Rows from block 5 of the encoder, named by matrix and row number. Each number is 500 + 25 x the weight over the matrix's rms, rounded and kept within 0 to 999. All counts start at 0. Numbers have three digits each.
# convs0: expand pointwise conv (encoder.blocks.5.convs.0.weight, 224x56x1x1), inputs 0-55
convs0.1:450507535524476472506455461459498506475493530483507516497515507520519478504495504477527511552512517493493472508488502472516489473506465465515507488493463538456457509513
convs0.2:519439466461502507513506496482491496486520521500466507488528465498536502525440545488483528488496491500478517515522481538486541519510523538451527497553511502540528481499
convs0.3:502512512491485503505494533517497519534471540499448495478546481528513535495539541515497542454539515503512529498490511491488570497525512544511469476498503521529532522488
convs0.4:507498455498486509544530531498544562506502488540502536456497521522515513502471505528492507500527515520542503537494447482514481501463486468497502484495489529447462494501
convs0.5:548504525545508571523507463516445506502515510465477465503536523501525462491510504480504514491482536466529459504531494519494506483417520504511486498466476456512470469482
convs0.6:463509512529495481477468513458500535508519473464506517516484488478461493493478497519457532500514531472548492524510501445487497517521439506517463471512520474494506479495
convs0.7:520488521469536510530507544485447547527528528489512530495507509535510484505508533468451538505505507527490494529484540521485487494492525527471476458525488533495519533530
convs0.8:518516483506505477545522497488509542507526495521467489526517480503516521565515534472474489513518532462457498528515480536542515535499464490479499515493546526510504488486
convs0.9:452488479506544498464529522496480512516470491477493488494483529524477452479507551488505516489528462527531475509508480507482510479491535456494495504470501481467516484466
convs0.10:528520522503503505503545531493475503520498469482467488511510489560467491541520509507497510498495537514507530505520494489489536533518455511467511473457508510458470552526
convs0.11:506506538460500437510523491481510539478490531505499478526516499496488513532572531510500535462513476515511468480495524453527483469483478474526444485512461545501465478497
convs0.12:523500469512532478478531532518502525500492483466493506499524460485478454498483472460502522501507479497538461538521501483494548502491547476504451536529475458460486496476
convs0.13:514494513497527517565482454490458504491538497452485525515478499481448482503507484509439518483461514485497508541497540450489497487516511505501494503525489502507461470529
convs0.14:491469498490515482500492498521468456474503490466510468542476516500442538528521471496507486496481510509489463491492531473460528516476530490511495505508525532459473470514
convs0.15:487484484515481567482496466478488505480489530486530499535491518560478524517502490498502525467501464513473477489525503509530502501467478423509484490487534470524524511482
convs0.16:495473473512497481488468535475476564531461537510472516553494487479533502512530518483491526493503467525458514498482471492469505488506498531493498529518529495490497454489
convs0.17:475512482506488523513478487472450511563462505474488505493486549543483497468461509498516510501528502506486520465503483462521527504480492506499464529515511456549513482510
convs0.18:529495487511474505464525532527519500474498492508486478483483471508494454520497507493487515462502519528443488489520525500531521518530508440525501479501536499491525518452
convs0.19:457501514530504500563482509462498529526516513542499524514491491472523504536535549504504440509488508491505495547499495517490533503520490493497518511474507464520489459482
convs0.20:529500505509477464498446478468487506523492508444492494533535490488522523511455515491484450511474480500535493512491482470474478511451538500460496467507519494535505497501
convs0.21:491489498513506518525504473514469492497541533479495450512535480504516504468520474477498539504521528463507490530520518514561477522431496498480474496491509480461499529524
convs0.22:482487492488517484480506512485508477521456526469538504526481515481463475500532527485498492510509459537478466508514477520484508508470509479490474494528501528503501531465
convs0.23:488532461518488489516478509507503486539522513530502506447496445448499515451533519459520479526497537475500461505486488545552483488480508495470491516505491545483470551484
convs0.24:486492498509470486501478490479467497483483510486472471558485510496500457562542509469492507505529496495515473454548514506518476520503529470561509471494548450504537455506
convs0.25:474518502449458535577509471474471521471478527477520491540501490473465486489455489474478513480475494486530497508506496450546501504484505439443494527479504469542467499494
convs0.26:496456452474467522513558533500468568451483518522510509446517498501494516581511507481503486505523509496505527500493498526452512512492508506514511480506511465505551500518
convs0.27:443532450504517467514478495485474469474493486466533502521499491505509502481500481502506498490495478535493512489492480482487498509518494515489468481544470511509513544495
convs0.28:536529493473495557467486519492500511518508518494520551491482502506485517509501482513498503500521490536480534487549519510508483521524513502462455497567534522511493495486
convs0.29:529482494489512514519495499458475481495514528500474552488497515530449488514532503486465563505521502499487484474493511462488497489513453507498497473517509532496473531551
convs0.30:528519465475493533495561497513435551487476495493474480492544473523484502501486467517483527517483519471499471493506502505521522501485492505506477478492503494466479495483
convs0.31:497532490506528514502464503516509512454505514533452487508483497500520485470494474493497499517490529508470504513488502496483530521563497496510488483532495516517451496532
convs0.32:494491479552511517475470497494497506472479462495515522465510490467516492488512492490512521475469519531495469470472490531493502488505448469499514501477561489494523481480
convs0.33:511557521454538568443511519489464478490558496497461477475501504513457488484445447497490473530509513510493471478525525492466489503477550501490506513481537511502496517453
convs0.34:458496500481519455506520452485480479490528534508502489473518501504492482515487496477465510484544538504527479513497501496563479549483499502514436535474509521502480496472
convs0.35:517512459504486504493546525495534456515460495465509510560497509441468458528515483471525483520514502512471511468516471536507501496505477518510503532483504474507520512552
convs0.36:511508504496503528503493524475530527497448521492468532557478513526487486509456503446460539477503478489483472448516498517487516493500499439518526474450523506507519467520
convs0.37:495511499494552508464586513467467485512497517505483515540473497478468497521458505492451500512520492527528529475501502508523530505494493490520499488515519481495487538529
convs0.38:496489503521463505478479483489516530529545505513495495471472505515475490523470488511503468542502478501483472508540490517451516489524473504513556515547527523522491521473
convs0.39:506486450464468474514493498488463547518484495527524515554491529427496496508494517487482489482472477480425487495469500446520504497537469547506502539498528512549505509482
convs0.40:536529494498504506489475450510495503481472482449517442504534490500550490542506526497530493489486555495511510447473490503487488499467521506480527495560528527465519511492
convs0.41:483501518472519536500532502509441485497470518451464477506482555458530525516530536493456544513527485464480532507525496516470540479507517553510476507510548511488428501497
convs0.42:539525500524468515518469465501485534501504516457475531458489459509517501451487532532525492499470500504541503474521545551492465494503506466495477498555487518520506514437
convs0.43:478503502513460514495516477461454496487479503482544461503522521468469534526472506552519478457494535482508459455535509485469469524482499496509480558486531486511521523493
convs0.44:517514534511520521525519540504473511518504504473487498500524488522570483524493527501474504487545489530514471476483501438494498489527499539523503457477503435467516472483
convs0.45:537483495527507535485532464545506564501523487479441479470485519475461477517455496525477518494507487508487470518530508462495482510433506455519495502468498514488494464500
convs0.46:528537512496481481498515482524494468466474473496445435500484493536483455524525490475521544463517548495521530483512533457507506472440517457504507499510475529480463501530
convs0.47:494508553550492476548488525469471506494521545504499457460480506481537555529535579501466525543489511482459472465492451477543487500529517514523506467504535504500468474478
convs0.48:492510472520455536479558531490509498511500511490538489513495489451459478522475479500503475550468542496505512476505532476521480493492498509512485507530519508468511514467
convs0.49:484450452486503493499449522463483526515476532506484505484505486484492455464487478507500511485518503488536474483516491463534484511485518503502491523567491487499545493499
convs0.50:506529482458507491568517486505476538476482503538510475513506508476485465529478497493464503527494531483500487517494476473557500508477481504527494524458495508502468490483
convs0.51:512478505501576511493507499524467496516493494484529530463519467509530483487480509500498518509482511488507472477503528538490516501510540519490477501558486513521471475525
convs0.52:451487458536497535533484488453450466481520474480501515518512543473525467508525529511476481493529505495518510508499479510529465542505510493514519502490526472522510504454
convs0.53:500489472497552487523522504450516463495480499469517551542523509497521492503446494483513496523512518498433469479518499465526503507508501509504469476531482509523495504475
convs0.54:498486502471516529491475512500467497488477516486450481451492536522515532522533509554494514497497560489516513479486542477526523530515511507526494495499528485496462539440
convs0.55:481464474498503527476479516549548503491500493474498535514491522516502478507464502460495491532486523533497514511522500492478470517537543537465510479492509512482481509499
convs0.56:520531482514502500527530505509538509493493486505516507530489480495500487517513528503533532449461484557474469553561463477538527468496529536488495498483479480517472506509
convs0.57:499502503506482506514473494483483513469549505522480458503477465509453476561567516476454507483467520538465506492563541490504486497495542530510513508515513534540493505495
convs0.58:521528492496535494499519501491432483536516478480507474519483475494482489494511489505467498475485475498483473526525509480481515497521526545523504517501551524521543505468
convs0.59:525483508499519494499499510477496501462522531495489542491509544475489479531479482481535471472467512509486511478532495513501535539520489539447505497518494492493521519500
convs0.60:510484506532498505495527540520520515494499498457491511504463503476471483499533508481476559536520451502483507499509520498454446519501561466519518497476536521463490488502
convs0.61:486515520504500500524506539525516543495510496487472522507510503512514517540497483509493520523521471499496523499525555527476558546517500496498509541493474535488467504485
convs0.62:518501550501470472504528466459459507514474491497517487533465492437528504538498503494533534489475535470510539496487487482518474481497497505456502514460520548504453506466
convs0.63:486512491484524490525483518456473467502475506508530504496492447483498490512510527506443487481476497478428440496519500482497527526523506534501457485559506525524503506492
convs0.64:485554485517498504551524512499478482545513495469517520473489504481523530498488507515481506522544475492526481533545458511491500532465548500526490487513507528513504488470
convs0.65:492495518469521505511449538456487506478536458516510546499476514469493456505516514485503531521489532497503477449539516534481431502473504533505466522508484510508510506504
convs0.66:480504483509489491501500478524503418497577496524478505457496482501482536486499508496470486512491496488477474504507478507496464512470549477491488499488455515508529501486
convs0.67:476495479477475541531563531464466493522524509547492479498532543480540487481510526499515547521546472531471519518511489499491519541491531509505462503506486484504477542494
convs0.68:505493477527506490472484476526514493467504499497441563487520540513464510477531514500452489461509479484513476488547507497504518516454503439527484517520508476475480462517
convs0.69:510483481518487548490484521480481542479493512535481540495524527510483536499545506504470476483501545483477481500501515478495442513469488524538455500496503528481454498487
convs0.70:490464476483475522563540472504500504505513468532521523467539490491513490533513475510508537519501500460538508467482493473481573527493480501498517501482478507477467549472
convs0.71:446510470498486534532494503488462471474490537542519545538470459506509513476501509493497541479498507478556516503469493531502513500495493495470456488489472493481464491505
convs0.72:480509501459515532539540476468436503485473490514497479512539478449504488533511489428506538492489550509532451521474490502523494491488494510483508473473468448503505475539
convs0.73:489528483478478464493481516491494506519518496513509484556492547441503510469523502490453491515509469503550463491483512459478520480510461519483500470523471499519500539487
convs0.74:497521528498556479473501488500497543492519533444460491489554499468513503490547541517504537485523477529509461555515508505518470513466498463524483465484539528476504482488
convs0.75:491510541541458501493482494465521513494517452480504464498499523505529516506509467489483515496452481513465515540466476434474468540472482504474544488534465501474522507513
convs0.76:498501500528478492525526494471540489498509516525507491493490464523495514506533475539550518476483499516508476502524492513525524507510505544505489477482474496482479455480
convs0.77:483491506505482533467493526486457511508502543499433438474513479513502463489488497518461514491490534493497455513489523479498499491504456519470534501474496476516574510451
convs0.78:497506466492489449510543532480507560479508492517517501536521522492532492531504494462482498506488440499470526490525486513487515480483492482527500496496496529504494484516
convs0.79:542504456517464494549530509543489492518487492529500502528470483486472496524516516463517491538547521524489519484488523466497526484475543466492486551498453527503514582491
convs0.80:507535525531496466497483516502530461483499519496461526471475526501527480533538489478483555528535554487500484469487464497483489518509488567473503492465508499516475527497
convs0.81:524517548503472503515481510473523525491498518479507508505523554513519507535531477506447475468509469557501510503514479481496509536473518459531519468492514483488489486522
convs0.82:479473479503495478485518528461487499512460536491499512533514488544483499477520513472470498533538456503458520471486502493519508540506499455496498487513525523495480519485
convs0.83:496509495531473464501488503468511555477498485509522491438544526487532474508513510536550513520537458520492490505531456491511486534492486503529526471525487516526479522487
convs0.84:471485461536485503468508515516495483521500512476434465535490509502447451505472514467498514543479486483481480505535453485443515501491488488497523538501486487508502486521
convs0.85:532494499517498520496478477563498515487531469482489482475515510482534524483541476483506538484514559535491489474510497520461481525456498539461519522478545527443487497508
convs0.86:525480455505512531495500523465539516550505462559536530506487516534515471513501548484506526484484461517489494462501482524479479501552532481488544509505516494501527509511
convs0.87:486487498505501511487517462488515539478495518489499507455474448497485489497529522469525540529490505521491521474528543508514506522517501465478467482454460442499492504555
convs0.88:491491512522486472492476501519485539488502482481493503493483444516520506537523497493476506492512536511498503499480478462486517465499534508484526538526488515486500555507
convs0.89:477544471488457524520485483474493468483494514519508496531514524480513547502513509486480467541526491537513525496474505500491469516519541513484526514524524545517463513516
convs0.90:529492478556451498506527468509503519514509486466523528477470506498545476523472489489471512476509508514526544522461523448477476450495500484473573504513479500504496482500
convs0.91:474500507554475525540482533494533493543514509515466516530489514488462486511506537479520472536501507485471522556491513479484514529511495491479508533467496542516466516502
convs0.92:510528440506501513513545505468489539515503486503522490482542476481501485538512512497524509536498479514463473504513523512534491514521520510507513548483483487492496520448
convs0.93:456507449468515470496468532495464512456453536512543498523471514509513490501545485473452490465481540491490539542494507513518547515507505516479485523497567489503524485500
convs0.94:460489518483509511535486538493543528489463491503550459480537486500498500507536527475492545533503492507502467490505510501471545524515529492487509552528498505489510491509
convs0.95:454495493518472460519502542468512514524512515495521510535498529501473499509517552475490512476482517510540499455478514409537483457503484513481477479503472519484542513499
convs0.96:511546486511496509465512509447486544519476548472490476513502486531533525508497477518494533502540478464484486490521459446521502448497475536471493501468499538506494527478
convs0.97:503482472524498474500493524498446478525539503492523462560502520518546513478454562545467530534514457529536481492548527531515511533473555513508494499513505470504480501489
convs0.98:519479522515540509518540498520487494486519492531497527531530488469455503521493525490537517480502478524542487502507486494481516521468514480499521516511495509517487520464
convs0.99:521514493499515523474491518488518551547474471504495524507530504455485488523462549506487462492530465503502487500509487445460509529506514486521517513523515530471478485473
convs0.100:551510524519446505511509522546460536533516527514442565468465508466531517473521505480468554517497510491500493471496519473487494479499499520500487483496491491479489492502
convs0.101:510489532525470518510489484536505501480501523492498512546477522458482529536508554484496496525513517501547474523512487505473433497456532468495478456480496485487473518486
convs0.102:499492498497501526524511492519476512499506536521487484500523482463442533479567506458496523540511520533510459462522455522494507552459492508469484489503507477514470476530
convs0.103:528508520542435493520507560496509507500529479502544489532462463478512499540556506517515465538481470505474519527513491517465483460527515521468525522507480490475482534472
convs0.104:474476498540490512493459497504515485523517497460492554480465498513498496478488493533474491489537469516480493485558492521503540502491529519507493484562531508515460500495
convs0.105:452498510495499504499512484477511524476474473502532461555541548485507480547491525483514516498473497513484474495483491478512503494507477520505506515425473530507515506465
convs0.106:508507511538528546494519540464508490574512461486502527483520481455488480529527480496503477483490512517452521468509490500473523471518512541477515503516524499510526467519
convs0.107:501501519518453451534465491528511499498477555453475488526524542550493509493453529494500504514535533519522495496541450478497505493465528512525463459483517510517495494505
convs0.108:500477474520510547506541530486481506545501511497471505494520469483490477523490526489501513488513512510495498548509503491458508519508515516535500505501450452503492490478
convs0.109:543491474485525484477478491454510486551536472511484499493481490511491504482529491513511471482499498487460506514502486501468522526531475495456522514539507485499483502472
convs0.110:451499474470475537543488513500493498518528515483510493502500530522515556476470522507479516564536473545503482497524525518478493522504546494482490529533518478554493493476
convs0.111:500509472503504499500507483491533485513492498474505497498488497508471500504473524498482528498502480542452518455516470449516516537526542442493494526547553523513499531509
convs0.112:510506492515504523447501486479445530540488489484528453531497462528485465531553485474527523496479469509458514534524526484518514531534555462510507508475516498455506500478
convs0.113:489486479459495468499525508530544484477516462555465510471535468503525512494513501484497510494534503514494475482493470464513515473564473500500503539504482536480486482474
convs0.114:506510483512534531468499516509505513491487527477470506498530512508441510483542516468539532535529511499502474510515543513480546517465493489490478487541496513489514504503
convs0.115:492545511501541529543488504514517514508432463534508471509513480503508509528534526498511472517538549517516503507498517523462492487521492474508490497508480537515488522476
convs0.116:518472482519481562496482540533551535528504460513505528493511506534439477474482506505485483506487466534495536472489505485454505530504546471499545476537514514507486514490
convs0.117:482529530548495467489522485530475486507511490475533528497512498509570517460497464484470551452514482530523489508524442445542480460490513475521455490486518519542521504451
convs0.118:540550534507502536518519487517468486477530491521462501496478495474509512491494473473483525515520567487515521511498483505539454497500499484497478483504512477477497506469
convs0.119:458519487531487483484518496458471494543505512486448487495499486468494487482497570531511481514502509493481537538476512465478468511502475494493546519500506512520517512470
convs0.120:523499506500462485546523490555490539486478484474484515454504525481551497495518534487512505518526547487452485505518487488493533475495517479490491559499515516481472505470
convs0.121:453505484569480482481491503513507524527484537538534510518484497523520469493466516512519489504499489527533507462529452495502500520466521513514453545521503493541481496446
convs0.122:516472501506482528538512493480508483516489495524473496502484520496474509497486481512468510497521551513486452510446486470490492491535470504509475493549557475506492493461
convs0.123:496529487514496495533558554484494471524498514487505509488512517494515464500515533516503531481510433483447505509481492473496530515491499486517484501481478469476489526453
convs0.124:499498503530465542533491443495485517514513527559502505510479499545521505495521501489495498479508529472520574448497522515519491507507510509480488501522478521476519471492
convs0.125:507505507530497471486526499533512533434465477541511514501465496475450479521519503516505511463511523510516473480542468470495539504504474511540484495473523479494494493510
convs0.126:495516470529433515554462507459528471528496491527469475513512527515454484498461486500477492529491528484474453460476496487527481562478502456455517522537494499502515486522
convs0.127:517533483471483521544502479456463518463486521474455504511498487506504480500525475532472536503518483464509467504522532500521487499494526464508497523476476474509476477516
convs0.128:500504490527494516496469482503529483501600529539457474488486511456469522483520542497484506509476493524482461483534497496493532499496517545483467478537506465459475460505
convs0.129:482521506492505506495551501548446466458541513486478494516513479501494477503482483461477495494528555513519470517496521497535459493474534473484473514493480507506484532459
convs0.130:539477509539510520549477521475481542490481509484507483541493470492508512482503473520517475511493532474481505487488475526470534519489513508479526488514566477482472517488
convs0.131:542489484499473553494509536498495497562487503481496509517500523513488479449488481514509539500528491510485455478543525520506538484496528526489470503529529466531458527498
convs0.132:531492497532473514504479515467505497455502491504507507494481496472493520475514558537482525514445509509512482500514512510513480484518479472533501446537549503516509504473
convs0.133:500469479503434455471482517474457568510497506506511517500536467482500533547506440490487462508562549485517519544467467497488530500484485544481454535508515490486488534469
convs0.134:504542459512484484486461508427523477490503498510493507547468516503478494509537520534470522482535468487523481519517550503520504481499515487495492528515531492502476510472
convs0.135:503511456514493496483500504552491523504474480479458489488495471528451497508492522494527507481531528501541496522539517479459530497504523520497520510518528494458480516509
convs0.136:487507481493479447460516547527452555494461495483511526502443484493523473554492517449516515467514510460507519528498513529481522496480475487546473553495504467506508513475
convs0.137:506498504470451518459503529475491488520533485499451513463488521477508535518516530489480500535515521502464525479538480495523477496489507497501509516492508496497488478527
convs0.138:523485529513460554448505500486498495580472517483482479500512494534487488521514498493435539510515502499488499514508507538493529468484515515480559519508486462461485499507
convs0.139:527525513482479485518478491477495500496553483507501481496534490523553507508518521522494495508478524465521525475529484471529529494492508500503471488480510506474498479454
convs0.140:497498512511513473475511526496491510522558458513485505466529503505512489535507495508519508504475510541488465527531496508477507527446481497525469490528498492499526538485
convs0.141:506533440501491472511497495520487482505503471467461495505472491510522502489525513501492449487507471518514470471449516501479482476504503522490526484481476561530499522521
convs0.142:514491520536435488538504492511506527484506509519432477548459511490507511530509495485466498514497485457503509496486530535486503493478488495481528506490520525442485494498
convs0.143:543515520530477522510519511520524490536505525506504474484492476495452419509469487474460491472463510499560480469508503504491512518489556508510490496488517509471455465483
convs0.144:529530449495515517508463504467542521496520514522471537491524462510515479519550469502486495484507512470448432528507478444524481458520527495501459510490481524500498465490
convs0.145:476492469465506521502470522554463478504521495498495455566467541440516473551487531466467510468497526507513492491509499530492544503496515547534490466495559499483459543511
convs0.146:484508551546531535549479493488535528504489500529480477470486465458497456527547515462490539512541516498489501498510516473513520502496549500516496521477502476504477454494
convs0.147:552522503492472496501513546514493495500489456473506491494521508488529477499530474499481509515495489483476473447525479489505490514476510506438465525487556487478457490480
convs0.148:482480529532480528491490483490553505530505517506491481509463527492488474509547503475467503532462486505474496514505486533488483517488503488524500489529534477504483531475
convs0.149:486497487538480508468492525502507471477519511555517497500442538517493481522501519511494536480506500556483517501473466535510511496469472506526524477455500515509547522518
convs0.150:491527543472480515525503535459489457472485499487530515463501500464528470485529483474520517505521513494495453459494532541518478490491540493515487461543494522475461527466
convs0.151:475495537527485464509520502455484534473505547513503537518454515531527503526534474490500545487527491507491552483479541549493512532518476476532504530512505505503505511536
convs0.152:490493511547491493506505549496500476499535507524519479472454479489484546480557523503481499529525526497551471512506513558480477490534527529482500505513524488467485497473
convs0.153:517520508476495498502533510488502527464486515517491474459516448499510468516511467485508463451524545447498522510466509532483503458516498506460495475489522519475505508505
convs0.154:511495516504473488484440459544484475536507541483510515513473493497487497485493515494475508507482498513531497490509531491449485512481510503470496478502503524531550516500
convs0.155:505482486524467515522477468467514497558504517429468516449504488514512522504532532475504487498525515442500487492524508508443538487535537489521478525545443548495491489477
convs0.156:498525499542525491511478502485509512472573529543470485440487565480534456490510485492486516502538521525494470504502465484514481484475508537491526522501507496531469469511
convs0.157:536507465486549509521545522475520510541482475544466517493486504509463452501462532495498477444434487501470468478480497491465522515538489503485534489523498524496517459535
convs0.158:522513511498465512485540531523515525489562461505543506465483494477536495528505515527496507517494423518518511493560499530484463503467508464526510496509479504498471520509
convs0.159:489522514474481537538474501497528513482515505510484571501473462532493527503504516488504527478510495534484508516543491494467556497488469514468512465469490495502475538550
convs0.160:565514519528476518463505485559506487495536475507450492480486501478459473499492499474488499489457533473509486461500515526511468499478504482515510495494516510474480495486
convs0.161:503510526516497496515531479523500526523478503496457479491462521502503497511551523500485525495510477508523516467455558505532485490523482545494504502509486461486508499469
convs0.162:534497480512483445489553511457481528502491497492506507512538494466515481525466510512495503512500481555498515518501504546495540568488516506522496486550545508462469523533
convs0.163:479487487518507538520504526535504514479516471481494522499486506546498536505497547537492493507523509481475490488549473481515527492514488514505528490473514501494482516524
convs0.164:528516519522538484505501527532474461483470408457529508493523493458489507483476491487505488503531516527503456475501496512534471502495531514509506487500524476514517513507
convs0.165:498530519503405516485528525518493542493450496504528452520507510496522485571525525513522521483543472497530508494538518491512490525506494486516506522486479496518517524475
convs0.166:526509510534524563514519470478510459549516534459470554512489519484504509481466519538496520497511478511435528458491498452523520496512507503475468481522511498506479501477
convs0.167:514558515518482492520509490507503480475493478538517545484490559486497506518541534472491538490527532499528525517510478478516494523519489505527481484484519480502472485536
convs0.168:527496464491525526492538473482483506494513537492474474500513468501508539486492536520480532469465475518496501502471525519501515502526469456530502536532512510489463475509
convs0.169:556526542564535456511513490513517508500510457481515543458507513490518470492510517473511503504511523481529548497516509508507487488523508473489504523503508505506509512477
convs0.170:441466486509519510504486496525463503565507497502492512488494511472509507486487529468553520483504509526511479468473472489491517507483508523463464510525482504535505493499
convs0.171:517492485516501522436497537488504524514542481456527521443523498443509490541492502517496497502529430510455491503508468478535455496494516525515456474528476543499483539486
convs0.172:490519497538498522496511532477522546507511521492511511504469520509570505485503481477502544487518509499521502489496536559447483538499511465508508493520539495507509509477
convs0.173:502522500522495506479500490462479493539487513479521518495506494485559476489506483478493492520546508528514510486538487485493522496509485488539486553522459492468533516478
convs0.174:480547515519486495532505490466474507507488506514534411538521514510444493518499535448511487502487509470484439481470555510499531530528487489509521508479508480485540497472
convs0.175:510518499517497531505576528495496524482528479463517497512494498446526517506478509475465528494476472525497480515508569515477483538475458518505487463529500520481458547492
convs0.176:469507450493493502513488507497509516555470464507490515544524482479468476478516468514505455495501516474486489541514498526509495586509464471501500532485503478533541503492
convs0.177:539478512517493524531546480506490501542491526517452503484498492526484464517455531457493513491510536536471478456507503498453505527472506506529495452529487500483493489520
convs0.178:482516496516551537503503484463546490501466493458507489488555510512459494497482501472467527489509545530531452467508485485484523495483502478542512504472484516502510510509
convs0.179:492502510499466490505521481478488530511454563487510514517500537515487483542450539494488531474484499521496453469508494473515501502478495493503480503525495516520511471494
convs0.180:489548537526421470497475520499494515467510534525489545545473495488487503520533533464520476529536517516520533526525550509482465491473464487531493474484520468493513486509
convs0.181:543493488513503453513489512496478521444529459497484528493515481507552531514489513494498528492495467507515469511511451483448524479465493484477493457469476514536447537484
convs0.182:517494484509485517490517516481505510561493512534447530479480503455488506550520528499499545523529532526468506544531494523552501537482504503478500521512492478506479451510
convs0.183:516492479484518506500500464485483493511474444467495514500509482461536518497489476502485488505467534520468468516496511477531498515517497521504501520497499515470534497480
convs0.184:459502493507491498533508465492498532488547507509500503550481500476486498530524513510488567466487495540480465538530542499518527514547472518497471521480528487454514482516
convs0.185:505507486543460470492550530477460499509510503480502524477499508508478516467488490525464525474490534492513519506496509534492536541470445501494463475530523477494511474528
convs0.186:542532491465497523527511506486492496487512517529464502503484447488500465496516470519513501533459504475464500476532516528518537477516474505482517468522505551504430527486
convs0.187:486505506525519495490485516469478484498501490454502507515518493531494484452476459511490454510479500496495560499519437460487500520519526544493495499526517495509489499479
convs0.188:525458481470519497504455520492525526525499484486506506492499495453510526484521508481503521520450457501432514534497476526445530509529502503469523505514523496496520503491
convs0.189:520491500488517546514554514529490523506531528489495574507500518495499494467521514484450498540532522489448532499521525496481492483514500525490483491488496556514505519466
convs0.190:495468508513457501489526495487490540494463517505536491542494509462486484506454503468503476496505473525471497502461509464472516497502486497521510501550518441462532496513
convs0.191:488506513529528500539512463498552501484520492441534519472484492504487525495518507479459554519509535530527479497492507500483491514506480513467505506522535531481505492461
convs0.192:486500504495519475527524528471488509514509496436504488582499481501535501540485505488531502480523527502476544499532497511477521487476513495453469500511522457497520485491
convs0.193:496502502518455541505495502470480483491499507479511473512496514475452493493508525477534547484482512505477476482533488498491438485494491460510457515492493507484483475466
convs0.194:494514464475522491496489462465494523495422500472482522517525439506512478480490496457497526492493509466530488471511463531489474503516477474512484464554479518490510502477
convs0.195:486529473531415517544488490509487478510539445502494482506495497469504528471476579485468469479517500480411478483493477512514477524520493499485507495512484534499524507482
convs0.196:505512481504557556522496517496473510549474517514475503480446496483459502496509513450501467491492538513447488502446467516506543481483500540472503485508517540501464480474
convs0.197:488501494513506514503507575520534515515454522489481510501491515509510468481521525448505530514514517506496488486498516494501479525476554549457496466541494518505494512477
convs0.198:538493521484471496513510516473523494559478514503487466522531501521506536522457502462464515508504504483471506519468463497483518521537556524450500503481495518517482487455
convs0.199:522514478479512502528454496452502506486473470494485486479487547520527544519516557528509577502545515529489494484487539482492532499449510524474525484476493534510460502469
convs0.200:519528487509502487510529494506490472489463505445509520510477494463477492501490440456506527516463509455495473502524477515472535477462495512512489514545516519470534477507
convs0.201:492512460511500508489466415503483459480485476528481520492469515479552497499503504520471463470513552492454465495496526480515523505504521541493502507533500526559487512463
convs0.202:477520516509492495476521522526499458534487545458486475489484501508505511479484479493479516500507513522524475437523508539516505476473518503511484497493511522483517512491
convs0.203:472490498522516512499508487467492454517511542485495508484506494510462493463504495501499493498508494524490504484527496486513533482487537487479470496539523518488518514491
convs0.204:438472492483507513491488548516515492524484522454544461520536476502550491492518525483517521469517491495517492476490522531501504476493454490504486475501537530455483499498
convs0.205:483499502490528498469483493524494510545506503494514491457502492464526481502497514478507500502494513486540505435518501497488514495466539466515474522540542483494496520500
convs0.206:454530511488468548505482547467495496452512458562497480476473509454506527521503499472471548521539516506457503484489502502510491510514486448545504559481489483470515474490
convs0.207:460528515537509480502459544477528512526494519519509502481493508516501489464504514526498525506523462515469514472520490476533515562519524489526469498529554526501482525516
convs0.208:554545481474510534533500468510455532468500526522472449543502516518476460512512498454477487473498544512477473501532497465506499518474471479512494502475509466541511475479
convs0.209:503532504526488498534541529484488486490534499530456507438503477540510487506515448511479498492483526493477490478508503505565523494529514519502509485479515561487495508497
convs0.210:508487491458493481510483541466481533497506510525542511510543495509454478494530495442477515504484461532478487474457510458522505540539539512476515503522543459507493480497
convs0.211:525491507533529545529521488490475486488554470503524480482490517536474483479502475500513521496504511471500489495575482518480518502477542511476463498457550488520512489468
convs0.212:503499486488493474493515552488513507512506525482498472503519504509481468518438536498501514478479473560504471506516491524516548473483497482521509482497495536511546495467
convs0.213:510474463509519476499511495523518504504522458538488479451520538517511448521486528467492547487473490481536483467503480507494577533484503489534568490486498549509470513508
convs0.214:465491500500554527526522497535517510492438522498478463535506549466475459517456533468493528510512504491480466470497462475527524513478520500542465509495482523538502459495
convs0.215:524523491536466497452459517514475452517511479497466527479506464500468484477506517464526450514512546453473498458487497524492477486480505482501489484529506524498519547486
convs0.216:478499494480478503538508500452481519476492551502531503506477504498488528542540525507483527554531450493495483503536502494493559502503506500494449527541510449504463481488
convs0.217:532531474465513455559500475513511518506501512475490491503476457529520499505526508508579531502491494536491497481482484492491503495487524485466496546502483486529466468498
convs0.218:483514498489516450494520530499486527448487463514507461506504494496486428530517496492530486501492445490504463509498502507518475507438517499489528506503493484484510469537
convs0.219:490526492508502443495483488532520509485521491451501512478483510515487508498550517499485494553498482547504482509501526540504511487482499493514477489518502513477482492512
convs0.220:449499522525509470497472527483476540473482486509465485531496492518467487499454518466496479467488521514482503500463546491485475535506492484509498525538509486502533467525